From a checkpoint of a small image classifier.
Model: 15M parameters, 24-pixel images, norm layernorm, activation gelu.
Training: soap at rate 0.002, 40000 steps, batches of 256, held-out accuracy 88%.
Data: trained on coloured fractals of 300 iterated function systems on busy backdrops, 105.0 epochs.
Rows from block 4, named by matrix and row number. Rows with one number belong to one neuron. Each number is 200 + 40 x the weight over its row's rms, rounded and kept within 0 to 999. All counts start at 0. After the name is the row's rms in percent of the matrix's.
# fc1: MLP up (model.blocks.4.mlp.fc1.weight, 1536x384), inputs 128-255
# fc2: MLP down (model.blocks.4.mlp.fc2.weight, 384x1536, transposed), outputs 128-255
fc1.113,102,200,150,207,188,205,126,181,224,223,231,214,178,213,259,214,174,186,179,227,151,211,203,289,212,211,181,247,170,242,227,169,204,295,215,246,235,216,217,219,207,227,153,260,188,157,168,213,173,234,157,215,164,179,154,242,272,134,220,189,181,187,175,249,264,220,202,176,220,277,256,272,185,164,179,224,189,151,171,272,181,153,159,248,145,180,139,195,227,209,186,204,187,161,197,162,133,222,198,261,240,182,230,137,203,190,167,228,178,168,200,266,206,205,207,147,193,172,249,143,138,285,214,180,147,244,114,231,257
fc2.113,101,197,237,173,177,207,197,215,167,231,228,280,214,249,229,231,158,172,202,241,162,247,143,155,220,257,144,254,255,247,230,213,224,236,181,187,145,165,147,144,242,247,155,250,178,217,193,206,121,244,110,204,269,179,194,169,242,232,280,179,215,236,213,261,202,248,276,224,228,127,158,217,170,250,215,227,214,178,191,216,206,227,179,170,149,207,230,160,207,217,136,250,162,178,197,184,184,157,196,206,281,171,212,253,278,219,300,283,225,169,236,129,159,228,132,178,121,178,172,237,217,181,265,157,166,234,164,259,218
fc1.114,088,220,224,141,180,166,247,261,128,182,177,183,229,187,179,195,147,215,150,179,262,230,182,140,125,153,137,182,181,195,193,161,147,187,152,194,181,129,201,168,235,90,226,241,205,141,129,214,261,185,180,216,178,229,208,206,276,252,181,145,175,183,188,205,202,238,172,198,191,190,208,209,217,170,206,212,183,126,231,267,177,111,235,171,187,199,285,232,140,143,219,226,211,174,221,213,179,154,237,158,225,197,285,198,185,209,199,310,200,208,165,195,215,206,190,148,220,217,162,267,246,217,180,174,199,202,196,225,259
fc2.114,096,96,250,155,180,158,207,235,197,282,220,200,213,203,189,206,165,157,207,262,161,159,154,180,177,202,166,250,296,254,226,225,200,235,227,201,130,139,203,218,169,228,216,129,184,155,227,165,224,248,213,201,178,124,116,235,166,154,145,183,171,283,220,292,220,212,163,205,223,241,218,257,203,268,141,251,288,289,168,160,156,211,190,198,207,187,256,235,206,219,205,213,207,210,250,233,158,228,174,151,119,129,171,191,213,235,218,149,254,179,201,196,176,177,221,213,169,196,213,204,174,187,215,173,170,174,211,195,185
fc1.115,102,187,272,205,170,166,242,232,229,198,180,169,199,193,208,198,169,175,199,219,269,165,231,199,254,235,221,226,120,168,228,289,234,170,263,194,264,162,182,190,193,128,265,206,244,121,206,169,218,252,238,216,190,152,192,222,253,201,220,206,159,241,113,154,212,222,221,180,194,174,250,258,198,264,155,201,140,205,131,202,218,243,244,208,166,234,121,228,253,171,225,206,184,177,171,218,192,181,226,206,195,227,250,129,263,254,224,229,144,171,203,165,202,262,217,201,144,149,150,269,142,229,139,265,181,211,180,207,99
fc2.115,105,137,238,190,236,198,165,210,261,257,240,197,178,208,157,200,163,247,143,262,201,186,239,168,234,242,246,189,127,150,276,295,216,176,305,251,217,234,157,144,190,206,212,188,144,223,155,204,227,154,145,266,225,106,199,245,187,80,167,210,209,271,142,180,196,189,247,267,187,259,241,197,223,181,153,226,243,249,240,212,159,156,161,221,171,190,182,241,119,165,146,207,209,193,204,242,175,252,219,170,111,136,185,225,196,172,185,98,161,199,177,178,152,135,240,227,158,198,191,170,258,218,218,293,227,280,201,246,225
fc1.116,102,183,214,214,247,201,160,152,149,198,182,150,162,231,245,142,216,204,199,112,233,206,146,261,185,207,201,209,141,219,170,167,173,132,207,195,204,208,193,155,207,239,238,173,201,142,217,217,227,264,178,221,208,208,197,134,251,225,238,221,213,191,205,196,217,205,182,229,215,239,262,247,277,239,129,188,174,196,176,217,150,265,171,259,216,235,266,212,164,220,243,226,255,218,110,175,267,184,239,281,266,225,269,178,299,181,158,177,208,176,146,195,223,228,249,145,176,201,149,159,221,175,219,250,274,139,206,277,109
fc2.116,100,202,118,137,159,207,220,203,213,197,187,227,216,149,196,243,127,150,189,194,185,101,215,174,161,158,207,208,167,209,133,113,197,194,220,206,249,151,167,147,169,256,228,234,188,208,253,207,231,280,219,215,248,200,225,183,248,201,170,250,251,168,207,198,249,174,107,239,170,205,155,191,226,259,183,149,291,184,212,223,211,201,221,201,193,160,176,168,176,213,178,190,205,222,177,222,150,121,135,239,202,160,148,147,248,125,200,201,203,164,243,237,227,192,227,220,203,210,207,214,141,286,176,228,163,192,207,253,133
fc1.117,099,211,198,199,165,196,272,209,185,229,183,186,213,183,214,193,238,210,222,183,195,149,186,170,212,141,146,231,161,239,167,237,274,146,136,149,199,187,237,267,160,222,210,313,209,196,256,172,172,205,209,229,139,221,169,190,234,173,177,185,220,89,260,185,278,243,219,204,204,171,205,149,132,189,198,182,176,222,139,231,220,183,295,241,250,192,161,175,226,215,193,239,158,207,172,216,192,281,198,230,260,179,133,171,203,192,181,216,243,272,145,142,175,249,183,222,181,233,231,179,203,204,240,200,195,207,208,166,172
fc2.117,105,155,179,218,177,222,206,210,235,231,191,234,238,151,99,196,233,210,107,237,202,136,195,151,218,157,129,205,191,245,191,232,227,186,265,137,242,174,210,229,186,191,144,199,251,180,228,165,129,238,211,232,231,226,253,196,182,196,257,172,144,197,246,210,257,234,215,249,209,239,166,207,220,249,168,138,139,205,134,156,99,253,200,216,237,219,167,152,209,168,150,220,200,195,182,237,224,191,176,165,162,225,130,193,174,318,234,266,209,176,199,208,154,159,210,165,196,232,141,274,185,173,197,218,228,203,187,145,208
fc1.118,095,207,185,173,189,203,147,243,161,273,263,199,206,262,209,161,216,266,220,230,171,196,169,215,195,224,198,191,195,246,202,177,263,167,205,197,201,178,189,192,147,208,178,190,190,203,136,222,267,168,238,194,186,280,206,254,138,189,202,189,231,133,194,227,253,223,254,183,241,121,224,217,131,246,195,168,126,253,218,269,231,178,232,234,161,149,186,250,179,229,277,242,208,188,234,274,229,149,146,203,136,195,137,134,239,210,222,197,240,255,155,230,260,235,228,191,199,242,163,295,244,268,218,204,230,181,220,203,210
fc2.118,095,157,263,178,166,300,184,219,172,147,202,163,188,226,240,183,213,109,257,227,204,200,143,250,172,204,221,173,191,202,196,179,233,157,300,228,183,196,199,266,175,186,179,183,199,248,240,179,215,222,249,189,189,285,173,76,199,222,222,182,245,226,170,227,182,206,187,161,261,203,248,148,238,202,193,138,202,210,176,232,226,204,223,154,148,219,183,172,156,221,149,212,200,251,128,233,251,134,135,176,174,167,223,165,183,192,262,132,170,292,228,248,262,150,207,245,241,254,181,292,161,214,261,192,193,217,268,158,193
fc1.119,103,171,226,241,226,250,160,166,144,212,285,229,214,194,234,222,227,209,200,173,191,257,179,247,134,215,138,231,210,198,173,193,166,208,134,183,183,158,184,267,256,265,254,182,127,201,199,261,184,90,202,167,289,220,108,232,209,138,139,181,170,165,142,191,194,170,232,159,287,166,237,219,124,196,212,210,235,177,244,184,213,117,164,247,256,207,207,273,211,157,150,173,297,193,248,217,199,209,173,199,175,244,236,267,197,163,176,137,220,205,187,179,213,189,184,231,204,205,176,95,170,192,178,182,150,216,167,216,183
fc2.119,107,222,244,202,210,185,198,216,188,197,251,208,100,199,216,198,168,228,182,249,209,161,102,218,177,289,212,193,179,201,184,152,195,234,187,217,101,123,242,199,240,134,211,207,203,140,216,199,192,209,216,184,267,127,285,245,159,112,162,243,220,267,246,184,226,177,258,193,213,124,217,229,167,274,275,197,178,201,219,171,233,235,239,181,146,237,167,202,168,154,315,139,178,241,199,203,197,219,138,226,203,148,205,331,226,231,210,188,222,220,193,207,183,255,176,207,287,175,260,220,177,229,144,204,185,242,197,281,230
fc1.120,109,202,178,204,168,212,192,175,246,225,188,231,149,187,160,192,195,204,174,243,152,237,196,262,187,205,201,168,145,217,208,288,215,184,206,182,207,222,142,246,182,147,246,118,224,122,240,232,157,191,219,200,217,213,117,285,216,151,231,229,191,196,218,173,176,239,234,175,200,223,223,190,152,188,186,191,264,199,136,201,213,196,194,164,177,118,197,299,200,187,195,267,158,198,184,173,141,156,164,196,271,184,184,226,303,189,184,261,208,218,184,277,229,214,228,157,200,194,204,221,211,196,182,212,252,264,219,189,225
fc2.120,128,179,257,157,192,182,191,108,229,214,181,186,274,252,214,200,204,202,201,164,172,205,132,172,186,229,128,238,232,236,202,240,177,236,170,251,196,175,141,153,151,237,258,125,238,159,243,221,179,248,216,214,220,178,186,262,143,200,184,90,153,211,202,171,154,161,215,275,224,142,247,204,223,248,119,200,135,193,188,203,247,236,258,257,174,181,209,190,209,183,198,231,147,181,276,117,264,133,199,216,245,178,192,176,204,200,133,228,225,199,166,193,191,227,224,198,209,197,196,250,234,215,298,220,169,207,277,140,284
fc1.121,097,229,246,121,236,167,158,141,193,169,154,248,118,150,188,202,233,217,262,244,220,129,171,157,284,131,203,257,263,138,244,168,189,202,205,150,177,208,239,164,226,115,162,179,192,211,134,263,131,224,172,233,233,233,132,143,198,132,249,225,218,207,180,136,264,239,231,119,191,212,239,172,239,129,176,172,211,223,169,264,144,176,195,170,151,227,211,214,158,242,226,307,189,165,165,173,185,315,178,212,154,257,194,208,174,149,235,203,149,188,157,186,193,143,244,103,238,247,163,207,181,216,165,173,188,212,164,220,186
fc2.121,099,136,213,165,179,184,207,188,153,206,167,192,212,255,213,232,153,147,187,297,249,213,224,213,196,212,201,252,250,253,176,176,179,221,201,173,230,226,209,220,198,240,200,184,241,201,233,216,294,206,278,167,264,218,114,237,134,150,110,228,203,182,267,178,231,250,186,242,243,143,186,162,157,267,292,240,185,172,204,154,242,215,279,133,232,201,159,204,185,192,133,248,145,208,231,195,186,204,225,187,175,222,237,207,256,190,246,228,203,182,200,133,247,227,202,160,176,240,248,229,250,178,265,178,169,267,204,195,190
fc1.122,105,204,263,303,264,182,228,299,202,230,159,190,241,242,298,222,202,172,173,211,266,226,177,224,218,188,254,241,131,198,182,167,196,199,215,243,253,206,212,203,153,243,152,189,214,202,280,167,186,196,205,169,147,192,154,214,239,238,227,178,276,271,180,165,246,238,120,220,153,209,244,237,226,175,169,176,216,226,197,156,120,187,242,187,173,245,249,106,164,144,205,262,208,203,184,235,176,258,220,221,179,218,264,187,152,185,233,242,195,229,212,131,157,200,196,232,183,185,209,176,206,210,178,217,172,193,162,141,293
fc2.122,092,192,250,200,191,194,163,235,216,162,164,173,231,254,178,182,152,246,252,181,200,219,239,192,199,205,122,255,165,200,228,142,212,279,273,176,183,205,212,142,233,133,179,200,229,216,250,232,158,214,190,263,179,201,240,154,240,162,239,251,171,223,251,235,260,193,134,231,195,201,217,196,178,206,191,199,244,251,212,204,268,134,203,218,289,198,244,197,175,140,267,206,256,145,178,251,194,214,192,160,287,161,155,285,166,168,205,253,190,227,298,166,215,200,153,218,191,184,265,160,190,252,229,192,259,273,148,271,296
fc1.123,103,207,225,259,147,119,177,222,178,139,154,266,159,231,186,183,139,186,204,192,222,177,258,193,212,183,176,108,230,219,206,217,203,228,236,209,167,195,247,228,254,280,139,190,207,224,180,152,196,346,226,276,165,237,244,316,162,199,253,223,187,143,198,214,175,229,233,174,230,273,111,248,177,234,172,174,146,149,213,152,161,230,173,258,155,176,172,213,180,220,150,238,220,169,175,124,171,225,205,215,164,240,107,247,206,143,175,214,195,176,196,243,209,188,234,218,231,264,182,184,185,275,208,216,282,249,129,200,215
fc2.123,100,191,259,260,190,189,235,179,201,128,173,131,185,167,174,183,229,245,209,183,201,212,168,189,260,247,115,131,206,226,211,209,274,244,211,229,160,259,141,262,212,220,249,259,120,140,245,220,176,239,159,258,181,267,237,193,206,212,238,199,147,168,143,204,181,121,199,185,185,243,235,221,204,261,220,178,169,279,197,267,181,165,109,250,218,249,232,195,206,153,120,213,214,232,178,149,124,192,199,215,121,184,162,253,184,261,249,224,215,236,223,221,174,171,198,199,190,244,192,251,182,157,229,220,183,237,280,245,216
fc1.124,104,242,140,156,192,171,210,204,152,256,208,247,184,143,182,159,247,202,226,147,167,229,175,208,206,207,167,207,274,221,246,178,208,249,257,235,203,150,136,263,193,215,155,152,250,299,237,216,226,276,166,204,253,205,244,144,262,256,124,147,252,179,208,239,158,176,234,184,173,236,207,129,143,220,171,264,167,176,231,168,184,191,183,207,217,167,174,169,247,190,218,208,155,202,203,216,214,284,202,273,235,250,125,238,245,191,248,283,229,119,255,139,191,190,149,225,246,223,253,214,223,252,161,208,181,215,182,200,246
fc2.124,106,141,213,230,237,176,167,210,195,175,198,216,212,219,221,184,229,225,226,216,192,148,197,245,228,194,198,190,78,140,187,191,192,171,188,185,145,177,174,220,209,149,233,129,231,240,280,243,186,212,221,226,195,211,234,205,194,216,205,169,113,166,250,216,108,145,164,213,219,220,190,208,83,182,179,206,103,257,92,149,221,248,241,285,233,254,222,161,180,214,232,161,205,207,213,233,191,195,136,214,227,222,234,124,269,266,197,161,237,172,210,124,210,145,240,225,222,219,133,211,138,198,230,291,207,199,233,175,212
fc1.125,107,140,227,217,217,220,177,239,148,189,251,191,203,150,248,173,253,201,137,166,185,255,202,247,163,239,162,196,221,166,227,206,146,230,269,142,192,209,254,205,212,120,186,224,267,228,177,160,144,234,230,154,219,263,183,192,260,179,204,220,211,182,235,289,273,242,204,228,160,233,172,141,287,222,312,244,248,208,218,262,226,195,241,188,221,160,200,214,223,234,195,147,244,155,169,156,182,168,206,231,191,241,194,157,169,165,259,178,243,189,245,208,234,161,139,200,209,157,195,208,303,211,207,149,267,222,160,155,186
fc2.125,103,202,202,240,242,187,248,222,191,154,233,176,140,211,219,186,181,194,183,202,224,190,161,148,155,178,272,229,198,188,236,185,246,238,225,254,161,157,161,147,136,196,226,181,253,202,117,199,102,110,203,208,174,243,153,225,239,144,248,226,178,145,255,241,261,314,140,221,269,172,247,257,236,230,219,168,175,242,260,161,191,210,233,187,232,176,220,200,277,237,210,93,192,224,233,212,227,236,199,217,210,162,196,244,136,232,172,216,212,195,204,159,135,193,148,156,209,203,233,248,232,218,245,182,229,188,162,158,267